Weights of a small image classifier: soap at rate 0.0026.
Rows from block 7 of a small image classifier, named by matrix and row number. Rows with one number belong to one neuron. Each number is 128 + 32 x the weight over its row's rms, rounded and kept within 0 to 255. All counts start at 0. Numbers have three digits each. After the name is the row's rms in percent of the matrix's.
After each neuron's rows are labels from the 100 images, of 14976, where the neuron reaches its highest value: "colour at peak" is the nearest of a few named colours to the mean colour under the peak. Only what is clearly more common there than usual is listed. The data: pen-drawn characters of a made-up script with 800 signs.
# fc1: MLP up (model.blocks.7.mlp.fc1.weight, 768x192), inputs 0-63
# fc2: MLP down (model.blocks.7.mlp.fc2.weight, 192x768, transposed), outputs 0-63

fc1.270 082:111122110114117119189111131066125182138112103076105113110133072168144152108126094121098149154132105093111173180108149086121151099130150109139116165062152119179187087116095118108198171147122089
fc2.270 081:177168196192158115138117098133122087107096150133167168084109133151145154078115149131083084089161100101124141117163090163137089165118111145182108106155112092131151130126096179124069126110132185
colour at peak: white

fc1.663 112:161160164126080128165062109098105096134096147164133164106129115073138121128123130081082199116142144139065158074126162124150162114138083103128132128156201180141110121127057043126110129099111122
fc2.663 118:153098147114079140089154156111099097098126111113140130123090095096112173118163122155062095132120116154143100130157146127141086106180105082162138098097171059168214092147173120115070162149105142
colour at peak: white

fc1.722 088:105124128136102147176137089107154081168094113127129073146157051194087109135114118125140088110137185124084132123144150165084134115168062142114082120134194127157135120154145175105176148157133094
fc2.722 081:162126111102126120138142098130158136106113170024128182119147170129141169128075112130056179101113064138131155104095148112114068103119158180124178101102087138128075168139151101093112131056165214
colour at peak: white

fc1.604 108:152122084132074120165119074113109081161066114127152152072103152095097126107187088181125130117099113115157103097149149148097106094200077128107098114082116185139136119114124114143181076154134153
fc2.604 098:165169181121153123134133162119143187092109121143115128171174153124117129124102130120170166144116090140147136123108122135180151155042178191187184128142117100163129166164110182077098126061185203
colour at peak: white

fc1.458 131:151144165130133132115093076119126122123103092124102072115070094132079081151157119163117167134185076127084143129092146109092140163107135120148129149153092164116158167135118162129199111092120117
fc2.458 122:170134154148098180181083189131124132066138092071151144148084178168153130113119161106110114091137154064130153124138110079093141127153106103124142176157165139109133135127093113149162094138131168
colour at peak: white

fc1.215 091:150164082167125144084138121101091150145086119108097088125105151158129135132072189139110141146117130175123179176091096128123085128163162153115164132148129129142168129200147134074083147152126180
fc2.215 090:123136133102145130158090111117158065182116165095097117097141087137157137102188108125114075133093197127216111118125128110136132106097086186102119119091077133111122119019129133151142152105124152
colour at peak: white

fc1.308 113:101135140135149170087120119167153094118095083149085106096121080094124099081141134141103058121102138145148122056155170082128102143130165199127103073101109121178119110132104174117145088136090148
fc2.308 114:083090056137119114064166125148147171122160159150130170177108149103094164150057195134175184170136117120131139116158063093129167169128150150090122123093163110171115108117148138171099151177124078
colour at peak: black

fc1.374 096:111151132136170110111157160091109166153045097128105144107151077162089124152133168132112126121165180104069135090126150163092141097126110101094133154111107167124071162122151136090154131138076120
fc2.374 094:132125143105175141121115146207176085130119127117132072127081176157113108169102129136143107194124154137119132121185100129126153133160114145226058109133121128121111166103110169099124136138178117
colour at peak: white

fc1.120 079:109124132140111138154115122114154087148166105141122123126150163158093163143132108172131170240094158111075125121174084119087093135092126181189140113092148157077112086181143121152113091120127117
fc2.120 075:129224104111164164143096152168124141160156179093185128175075178169172098102116075118106154127107108084126138081155092110080149089124165141044141122150098139110108151052167158163060150115118153
colour at peak: grey

fc1.63 085:116159119116142168152106130087144093102094125148123177145084123110109117089149086100179119138112145140215112131122152175134117152169139110127130156100143111137083126060063155086128161143136154
fc2.63 078:131129171141119155113140108099159113112098135168156155104132177177172159139108119140050126088125149117115124168161063145087123080138104110073155108149122242131119124178148169131116139093073144
colour at peak: black

fc1.107 082:137101118126143127148178104095174136129152140148099148132141175153139158176130090102106153171176110113154113128178167153139134148121165074124204059136134089153157121113100147057135171096158104
fc2.107 080:147135109118113108118067085149105154153097111122123161102181054106131134071087158179118135145115102118122102134116091097147138133132109126085096129112172131122125150134246147130110148087140128
colour at peak: black

fc1.726 103:113168079093151126156138162047076073181131072146157098109191114121127144114153111176065087140153128104117077122132143144132155128126165091157125137142109204108131156142124097137136133130120093
fc2.726 107:123064098095120192214084174156141101167101169109152167121118112122147103167085114086120145076160132131126118178168117131098160073087082133165147130116108167136093094094115170142128145093116116
colour at peak: white

fc1.89 095:142100113071118180111119136095161082084129081155071140094134132219086167115121161099085104109159136111182161152116129140091114112106143127111170146145097182124164133132151148077101168104161131
fc2.89 094:146153122133144085184111123125165174124110111146133118138165134083179108136119130154142164121119165132121125124071190114122181131158132145170102105110145114157197170084110095159162168127120067
colour at peak: black

fc1.261 090:127120128163114135127107144067086092107134081128155110117169144133105099180144127102149130090133118155168138123149132100153083093085078142123155136103119095130148088109135155152182154100107092
fc2.261 083:166106152174099127178112179149130133130100162123122116104095070190163131119139170153133156164124096192076169201123095094115127128141101089149160107215136153132137125116087085144135096162097156
colour at peak: black

fc1.586 105:162159138136105151146106133119170169082115072104086106122076105141142166189181167116135143128190166109102089163158163165125119142152137105138170157168117149130118120126087083138146136140115105
fc2.586 098:164136195147095167148070089182083139146103100146103114148109104096111133087152095137134140092086097076151087155120120150114164064114085051082145112120107102151127086152123158096140163132145077
colour at peak: white

fc1.378 112:168118163129173124161134121074135086200150092087067182100151131148133144134137140196171116124104119142121135176097144172136134145083150146109146085104113102142141197134167086181115160169138142
fc2.378 118:115110131154158143114153075144115159124123148158134160092117082131154143203154119131122109129109100112167123002192113087125095129145126095083108076108065186104191089109135094067122126066138093
colour at peak: white

fc1.46 179:179124138150119144110113119158086131129142051123052138124116060168108180140132069148152164119130141066110148161161166149117106143119061134124147112121130137112116140127115115116181142082131139
fc2.46 139:223173123169158176149120098147112160157085027136146120126105150147115163103125133114132137107165136149113101169118142137102138109119079116117163117136154189149158124123154104124193117119158088
colour at peak: white

fc1.435 121:151138177190156096130140113150112066139124051101138088170136102149094131106162104062171132140131091173093137185142098158116057166116106155146169109152138136215174150177170192185157124108106113
fc2.435 112:083206130152172093170105101086085166114125142120108120131107133075090092123100139102139162181150092117125150108156164090126149074136114101111110136105117144192137149157155184154159117090136138
colour at peak: grey

fc1.395 115:157092094154148146080076109172132120177133118103125138133100105123109100101162209126176155115107157105146117113150076099161123163094161091112159129161159142126097160127111064183088062143128149
fc2.395 109:137121148098149127211106184139113172057204167131038109105131125145131105116120157098123145144135099137148151181133160189119096138139064133150142145157130113130165100069151105080183113141167108
colour at peak: white

fc1.363 100:126109135107180141154102130164112188161109142154150090091143113171150115130158183118103112148124065125104161095156071118164156137134143110164137128091151162101155169141147131092156134098092176
fc2.363 096:110141195138148083148149140079146119174176089070094122114112154141086157160087138115143152106115129115094107120138146152160091169158122111165125110148117108146157143102124146114219114161132108
colour at peak: grey

fc1.595 112:140148126132092178082103149119097200217173048095148161124126144133138137092152153075121120076143141119115131130098089121076147106128133089143125127181120174163109094083093060138167124131188082
fc2.595 107:170090165123143104162132096149125121118101226103088078201133119129147105129126154135146172142089165123163168155138128109142151167098140106068156166140106124119093089144164136118063103097156130
colour at peak: white

fc1.110 108:104112131104069142095131088145129123120232133097145166107100073123090127161146138095115107116130141144121137158123067143102117101128167135142126158177114108133184130112146104081149148156086126
fc2.110 102:105146114137178135155113155115110181135097093138048139132173140123168104142140203131177167158111099117145144104126213106143094096149101158094112121087139115120084124087134088146103093120092182
colour at peak: white

fc1.35 100:187124105136114149141083122156090117089125117096125190134123103165088104096120158097101093107120105152084073077148157088171115083134078109125134114151116147154154088066164147100148125155072153
fc2.35 095:129155154089111108105155153100119096152135151169106053129149190158166162162153114105128132152126094136186144152098102135099115134134114129121192138125111126126094120126119132151147123136116204
colour at peak: black

fc1.2 113:158112112148121157149097067120184165128094064150147144135133107155129128130155138051049128121156134047159153206097144116135146129115123096174123134132099178128115165108111110129136156097186147
fc2.2 107:183142134140178113205145132097093201098061173189114094108128163038165047163128107180154105124176174171120125100101097121081094167088088136128106124119135144143144147138139107118114148138122130
colour at peak: white

fc1.174 096:124096140190144171085081167114095133084145160105146079103166141149130068104151093130079087151151142118104114077165136126159139131123095092179099141117149144101131134128197142148112149138094129
fc2.174 113:094137094132130189110144117102186131148123140100126119115097158137095124155056152141159132160147125140091133173152096127093175128134142177135117149142150160130133108150077154179097076168140141
colour at peak: grey

fc1.62 092:166145145095135112197147095109089126094102094154085112135121156144148150180125158147104086174129131115165112094090161102057093129088145125117120108092112158184121153092141162136128124083133098
fc2.62 085:112149110183134145075090185076154136117133186136159112128144099111099081078169131129142148104122099133115157134123131139121177141176134104069155115133131125133175157148097107121132137105131140
colour at peak: white

fc1.633 093:157122105079164149146070117131091133116158125167078163144144136105100160068120155125132109061107129112203090104159132178109141086113128106115152114107131155128102159134104146113162141131147181
fc2.633 086:141165153143143094155158185115182183103046157131098143150105157106146087129136164135144135228146057123158142112098120124117098146129113138121089078105126165173151103142126114139118124121127159
colour at peak: black

fc1.103 102:172127148137119155160163210137154146186091111091093119093126074173091154095144089105137189115151073106134137139125133135109150172141080154104115165133073072113142157128118129127159120121158126
fc2.103 100:102056118089096144172131025121132116107127067144134125123131126135125074127161151154150103144111191117106100072155129132100161112088157162128161150170062126135138144095142127126113117109180088
colour at peak: white

fc1.40 085:214119151109140137082168190114111121136113100123116180177122121094125065037120152145158126123143158144080174159114140159116077096114178123123137148126045161189133119090103137106103176088127156
fc2.40 085:133100123199129061137096101097155143163177149083142138158164135153074140144119104139063159089101095090161169125139126137145173102138102053168111104137180110144206129157085124118110133099158131
colour at peak: white

fc1.350 079:091118171118130115128074150131134187131086136169128161102153090131147167136123153098084172068171122151119148143167196109115118128084132154135148148165095067163117135114106064184117117072131164
fc2.350 087:208130133144117118188118119080151086093182104107122111137051102173106063134120073155121056146121165110131079126161057146166107125122077108162154103107094129111129084185116122109134107199193112
colour at peak: white

fc1.147 111:119136099093137124126153107125102128180104110144082188091141142152161105131181143133055100118162184129140078121127120147144156167112169050074152130117187152152135174147121084084146137139101141
fc2.147 103:116158110156203125156148129095144169096109105061153133130113129118104124114127113167123105156114115203089155115074068114108138158108131116146124096200088077162134135114133143137166174097126104
colour at peak: white

fc1.41 106:059065124115138153179103141130111097208090124112125109084135048139115108133134152135133144118180164089149052124136131127137145108162155149099171155080066133147088111151191166085121136145126129
fc2.41 112:116137154167157169172140167149133142127106122183098154109095206129138150137158150083070100101168109193110082173099129094119088153103072168165143131158127124092133081092134107185122122101123147
colour at peak: black

fc1.485 112:152079141144167109138155124122080136151101157150066133181144160114133186116160135107096147080152161113130112106184104183155142101153131139199193127160066079096132148135172121141154103111094123
fc2.485 104:137092084123118107102079200152144100170184108112074110148143145077095135145135100053085118150061174131117088088100138118117094132078112143098160135085132108094064085133130156098161153147095155
colour at peak: black

fc1.125 094:122193154169157159133110106066098117156164143104054128128135073193183085173148120174129169097071096153117164100113071055174087141147113079101099133142146101153166155114202157148099112116097123
fc2.125 087:122153167102153183122150086126188124126131123112142140121070146129094164116128157110160094160122185167145131069153137132096147095142129179133158145087087190136175123194143136149100187151097112
colour at peak: white

fc1.170 114:055100083054079153107120137122114111164162136129097090134116147125139081156119118124137086135133097095115115118144114064125129159071143108152166142114132101178136086166107130114099207114177112
fc2.170 105:136123171098171079112129115142133140218078076102149105158119162100114145092122125201108124124147100157157111117197156158102095138089177121103107065156185101123133096076167163122158095117105096
colour at peak: black

fc1.461 109:106124141146107122070101127126145038063064113069135125116180119100131121205135146138144165121144088073104090100153147098194091105153159065130117130134117112161148117132101140154143154053085106
fc2.461 105:134133120164128148175127159114099124159111144112159076142113170142085083077135150114096136161164113202129132195090164131072155105116180158075150075131149104083174132134151136133177064128127151
colour at peak: black

fc1.714 083:165142139135167182169132108167122102162114084119083131099130122120119193093077142110117109182097143152171181135165170064139169112180072091111192097137076144120150088072143176151165156105108109
fc2.714 082:164137193092150142121200204131104136097113163075136121112167129199137106120117108151098143112144042093086115146122121126167090118100134202133082116158157124137092177139139104112155122099127157
colour at peak: black

fc1.716 098:110149165124151143122139139202119155128209125182150134105107162122127162142147175076087067119108155150121161125112099102088105125111194094155098180174105104107164100055164091161138162121194122
fc2.716 104:122142130122217117133144124160164165177124169156135151134159066094135110140073137126140120123060113117100130097104137147096096171115078165124104145104164125107101163201099130097128116128111170
colour at peak: black

fc1.321 087:181162156151088137141126069122171146137103081112163115092079103152115152176124114065115118158147099118143106138177154079086094131156088127144163137203163185159190136111173117054084170116169109
fc2.321 085:151172108137156118117140143085108111074125130120124152109105130119140120075114092157149158094139178134095055178153073129166180157164120102104159159086087120155084157103120118164209079119130196
colour at peak: white

fc1.486 106:110111079176125090155107158067160236195126090096097120108129093111075113163160113162163179089159156093106164158139091071093114108128150121148159081099122189093163140093111091126145158090126155
fc2.486 108:145122131098087155113085154146192115120130129173096083111114171173192101106107104072100078138133149147087121095148144112124145069111109122133083105181099098111116073157149137130189170116100091
colour at peak: white

fc1.51 088:135111194137158148135138124108112148143113123173177140117141068148212156154086140160135151071177099129082168152135126088100095101192103111105149086085088143153146132095128146139128145134138170
fc2.51 088:161163122133097139174099166169150112116120158109111134087143152162113058156150157137141053164121185193117079135072116163126131109136092129160098165147065141143144137149127123165153164114194127
colour at peak: white

fc1.738 085:086096103114105202106123141101203164104136120102106111136168141123127139101095166094106159057150175134137116148131106115186135101093072102078186134124127105172156171164094073188152135207077153
fc2.738 088:136120163138118063171146074089125065135090129173091177098119132141115152141155145171127092117076113139119140104170083105167175113135162116170147124126115131112126095098111199150117165080146158
colour at peak: white

fc1.753 097:076158118106097200071097081116155083140061131154162184080094137176090133188108122133177058193150124117156123157098100141160165086159095164159112098135102210096095157155126061150095098133122173
fc2.753 087:123198133139141143135152152174136180135120141111084061184173101092123158114151163119058128122139132094091160089119175142132115106041156102090167089072170106163181107111118114131211123133128199
colour at peak: black

fc1.23 123:157193129134159149161140159133102125145142084175119086103169156161147186108132175115110140141144167090206130186166087068114096033145138140072151117090117101115054131112194125048135106154089134
fc2.23 117:156097180170140134127127140166111076124121124123138097118146112158188139123175136143103126157165145105071189201144110099132137090127075100126158126162148142106163112121141121206182116140137128
colour at peak: black

fc1.300 111:148160139117087083133099104068122116060127114132136114107116086160108145118141151164143105143101214134145125081163132119090143135147071059118188123128167093104153132083135134170108145114186135
fc2.300 119:125128156104148142075125159100081143084107108086109132134123059158158113079141111138083144099101136117112120150153193080123122078137112134146121177177182115133128171108156139160118120137083118
colour at peak: black

fc1.496 076:140147120125092133093089109105108138195108110096157138140149133132130164106138126120143208071126098179105099141094076073069163128103079092149124073113088133096104151112074090132147177171116167
fc2.496 081:153183126150143162174222113117203139136158148133143120122099155175144059150054108119105068169128139136129104122211133125153137140109079101118108145124149118125140081109108114100083064142127099
colour at peak: white

fc1.220 095:084146094125129115116126116137103147086092122125164139119188167159148158168129154075140067214092118128115144103137120130161128152162191135113151161150171078125139082114119128086123089124142103
fc2.220 095:162145138064125193154166084130179127142112109177097137113094083075128113141126118152156163092166139140089118205124123167090092103102079167134193166108137201148125136106099200188100102113148152
colour at peak: white

fc1.154 114:096081087116101177109132179119150125137118151119095136115135159162162127150169127069141087073067137058117106073142151174191132102139098093172115097134116111127189119088154157080139121156103178
fc2.154 110:171198117180106139169139107156109124141140094144154114100120094106129177130122157101173167154178137106135133085110064100115140099154171102135149204155153168132119150184069127099114130108157107
colour at peak: black; grey

fc1.19 084:157175132175137137142125114118142136178148078126121108131093072111122104119114148214140134166116140086127117241107134118102166178079178162161142120145121117129175196092142090086149171095152077
fc2.19 087:140138170103136146156144204126088113048155138103157098106105114229150099067171143116137098114131144130140143109163106138104105092147176147079146134147102170126126048161089232136116177177099159
colour at peak: white

fc1.93 079:176138145128102080121127131140090090040124155136125122123099141101131118137160184136112168070153162208184097087170132140150116110146093113109164174106173166104108093126105076180169160063120114
fc2.93 087:096098127170060172103161139135160077103175069182163123128186109138174161160114119110070129147119175072082137131137147185141120147118139096106118137123206123132201115128178183128132117108096113
colour at peak: white

fc1.121 089:109125115081154091100150070132124112116141116086132119168173106120123099085104194101127083159172169149171150145189121124071106115113194097092162141127120169063160060105114144167147181135175109
fc2.121 088:119100088110173067122149152152090155150105133158198150113098139126096134165169079167114144135127090107055158101129091124176112118120113150117082096128146152173129134137133067133196115043136105
colour at peak: white

fc1.100 082:147171144177163135107145113087148088105179087140114124134135085138134144119083153111084138142148135110078142110195133128136189113134084132155113124092060140094110130134146144077133091104089116
fc2.100 090:126156141138138092132222161124113153165084103120096131108156127203090122069149085085130121159145079137093177126143164131072106237179122156112145167153171098137169162100134125115139120117100143
colour at peak: black

fc1.725 099:149171171179084172113086103128063127138140079169089124129152142061151179120102155120234100130110125141140077133123135126160062120189119088109141105117135163113120092137164124140158127186116104
fc2.725 106:102114118058132174106109098154120089092183145094183142107101170179214111177156125089065101136136150145049155160160093170141159079110104155166131134129144131148122095132088115109076152088155148
colour at peak: black

fc1.447 083:160071123111141126120106117100189110105111130107149123153043140149126047135096163158108072149120118155111105137125098140110127142108097156189117142162112125148113140115131140071127106133070110
fc2.447 078:147128098126180119165134172151106173160156097126110105124189083171112208135160127096140148116177159117090171132147132097148100152127142094142096146120109145124166114125145134100105136119144144
colour at peak: black

fc1.5 115:153129117123068137146139137085161102127177080116127122141119144138156083105140122159098139173128085090135180166120124168152116187117161104070092124097180198130137110156098155163134168118113119
fc2.5 119:131135161134119056145149120144210173099147184088139100147166140099123139131125121120132112091127107103116093120184123123178139147101119127149126087168108124094079096110139148074078127148147152
colour at peak: white

fc1.55 085:119106150118147168129131148124138094177161136138135146086087121093110144142120154136137118122113184140167148133114090148085116123156191112166205185094060130072113118082130122144110137127141159
fc2.55 080:153135105160137172164158139131102220111095133122112072157150131145095187113084124073095202154120118107103133130096115129165119115131135129079109143112123099155124166145124186098161069171117108
colour at peak: grey

fc1.205 093:189135139101104158164077145129104138096135107106056095087134129147118181138154155127149158151102133081093154190113122133068176123144069098150154100193050078130142133082132154121123080106140152
fc2.205 090:127181124149191158129092122137164122148111112145163150155143150135133084113158159115113120079155109149178106096158129127092052143146093147128163170082087156126150180172158101098136141137111100
colour at peak: white

fc1.627 090:139078108200166139104111103146124088075171076092044090098169105131128133177117176135133171116173121155096137161174125050166095172151109109164099120133167145177169182135122176155227131100103140
fc2.627 095:141071153126104097103150174110107117119119137135119156149081126119122108125120144136138052119104141127135109132189127154106155108114165169194106171136112104120152127091118141118061181122078143
colour at peak: white

fc1.660 097:181201127162150166154103136087101180117154064097133087116124073095090126155170188124112117119121103094141116139146119100123099133135091134106106130117146165092119178096117158158178101103103119
fc2.660 096:148120152089133159173151118186214133127119163150163162107103113109154131110176150166152074201169185163105162117141159099129152103139135129171096096185152139164197134130107125126080133133125191
colour at peak: white

fc1.343 080:077192150087120110135146125113073124086117114166117083113135117102135221191152098097126080148136143146154080134133106132117146074142073132114095204060116140128139130109106115137100128102111135
fc2.343 088:131138146141106140156112138147185086108160159125165165132100107137144055109124146104086171078116145131137196139109140092114185086147113132123205083164147125116187123110134096175132095136126063
colour at peak: black

fc1.15 152:201154155168140138119127138135119145087152027125055108128104053162149149147152109133151175087145114082084144149177152144152131139154069151118158141150124133133107134125102110141164110105120109
fc2.15 126:182155126173093156136087077137102100134139056144165134086124110154115186105137126108090166096166126145134138190116149111108058135111087097113221153110093142125125134134124138103185117187134131
colour at peak: white

fc1.36 099:150104170117137118122134062160120135089178089103095082112112127132131115135136153172162153153119128148163174079153170139178149078082121091136126143133155124141110089158137100169197160084070144
fc2.36 097:166173089081150055167116191114127094126111171096157169110120136163169116150133109137082155115147126099048166110080073115140112124191147136104124093130105138120167160123122130107126135133128153
colour at peak: black

fc1.333 097:180114077160158127126167112156094139090109066170133102141144065109129139176144140105076089095157084118142101121109105088188112091129154166154079161140128179105080130111168138142113181120166101
fc2.333 109:154141063120103170173143104128222141144138154089153069143158151107137113106129109155137162203183204123140165162105095167134210142127162137127122110143139181116120104138127127107120136102149157
colour at peak: black

fc1.299 086:108160162110146165093131085115111111057102070121139121127060092147132131137098139159116199148187141120117096127181116135080137146195090082115079118155217130127124106127077084094133077144150142
fc2.299 094:150109107140087159097175112119121115103162137177117170096144103145150178140207037130125097074107110101126157144110211172152129097140124136155193148097096124132140079093136153124116149095141094
colour at peak: white

fc1.344 084:109148132127114148210117151143068115102074147129054167111117147127134113115145141076099039098048119091143118087174109163149149150147140122166069140145154177135139128154091078114168119127129142
fc2.344 081:190163141125140124062136098155148099143176123079132074166135183088122142125155153147141176140162110145161175157145122141103145114135179185113108133104156127145108174132104149135112057118152143
colour at peak: black

fc1.759 088:102102140129097115151088166135222158138154143109125153104146098117145146116125117108095165149098124160105099116128168149087139083179156058073177170175159144108108169162148168127128150112154148
fc2.759 086:141098097084106139120171053133111085094129123112118148102141140132129104140075149177112122223104116089164117136186138115194113103096146145137129157127081128138179091093162069165099103111088081
colour at peak: white

fc1.673 079:159092123141131139132130102090081053130154107151179117122103101125089088166136129166151163161144081137209133157144146172105135116066025156138160147141176139137149172115151145116183150099124180
fc2.673 082:127077161146137153177167162077173156081093179115099133181122140082119121152104101105173153098086116105106080090173151103121048137091158066117080163151080199139180123174125105118106127129112114
colour at peak: black

fc1.481 095:148135120206124131086166173066114166077108120137140140125097096110165113135209103110065155173085115128113138100036105079146100135139079141167099119155110144142156149074113106096147130098142084
fc2.481 095:178141118150159085116151132144158056144130132137109164136155142087157180136120145145182120072103093141153099075078115088108095134168189111123109135109134153077188103140125116111064144128106098
colour at peak: white

fc1.206 107:209108138091118125106164155145112145152111036153131165123130137154077125152117163099078165080117089138105114147096116134155137123160140151152107065062135135128108180079152093073117124180156123
fc2.206 101:099129142144122144139089075169150122112145208157101139142071163157114144118161117110080094150123131124117109131151135135138108200080083167112147141165099136119156073062126156182150123135145143
colour at peak: black

fc1.58 096:104183120087099185136153155091141099089123074169063137093075142119181104128052095119134133123095158130110105072143121084117131147134164120137109081125119226157131173117129100071112178132138148
fc2.58 091:122138173175085157152165095127149119105095182161191120185174103127094118110197111108120086103115160169145072163157167179083133159102130202133108087124129116094117123057105145135141147128127145
colour at peak: white

fc1.401 093:092062115091114171138107098155093118167046072155126174142096126139151092157193155098120111069151134120076130069145181108106159146144075120098086146145162152090122130101095111166086134133156155
fc2.401 088:188160112164175047134152144121130098114141186133160138120100173171079173087167147087119191164092143087182115145161113100145135072167153147153062087105123091117142096166163141084089163159112143
colour at peak: grey

fc1.86 102:126132099177076076136082076134079150095095148150125144146188110125201151150127130144174171135142150140169167126061141132174132133130143160141109122123188062095169176099105137086086102121094076
fc2.86 103:138146092104175184162085093121060105126074076100100142068107125112071108106145141151158092074107119098137126102136099156070168178128096094092128120064176132140143126099134153101100152090163100
colour at peak: grey

fc1.80 108:098154131105155141163124137140066072134103123173143085105110113102123144123165032114119124150123119105118067114147171107067171107111114129140141133125165111202121183159131159111065194083095083
fc2.80 117:154087075155177120164164207123159135156097146117149201112193165130167108123138158120152106117142135124119130124152092156115148103124098108041137108095130159125141137080110192238170104077154201
colour at peak: grey

fc1.406 122:211166139170188104131120144151109121162116088130119120162138097145092101154173136145122120067123155076117156183126165120153146109166085089127202138095144154101102164138127109126152155112139128
fc2.406 116:191063124097074096125144094145084169102106111111181212142087150148135118132101141172093124122090126131143115140110119129162059155154122119156118118087184109097109102113132132145194120137107086
colour at peak: white

fc1.392 098:135175144096117142136117133146099100123170061130139159128137144083103128073166114194140140118126115107138145136120204154154128119100083041124102082116091134069144134163155134168086168188092125
fc2.392 096:102144115169140190122112129134161111102129197070107106158109095180142114178055181151124132189116142116134087108082181100108177133153136116093118150160169133182112150107129186067142118048162085
colour at peak: black

fc1.102 088:127097121096156126093150171149091140094119114078051195073134153127121080097127129112128141142111091098116132112113139140119087119166123131184138110160088172146152135097097142131158148153103150
fc2.102 088:130121079179154153119109035100201084128118148209168112160098118109082154173152108155154118087091170176186135151133123145099167137116150169121101162104168093149135112110161156121077152051208053
colour at peak: white

fc1.459 091:091116113191162161109171117164126148146174067167119122090127122134128145122088077154101061123157084116155134093146132117134139080121166094129101134081154128053114155085100075130111128178157169
fc2.459 104:139156143094149123172115121110134171128133179095168199142142150074112100096155160115166112124189075090126177173076152190093162144081110187123158129124112108177138106192131174142143139142123107
colour at peak: black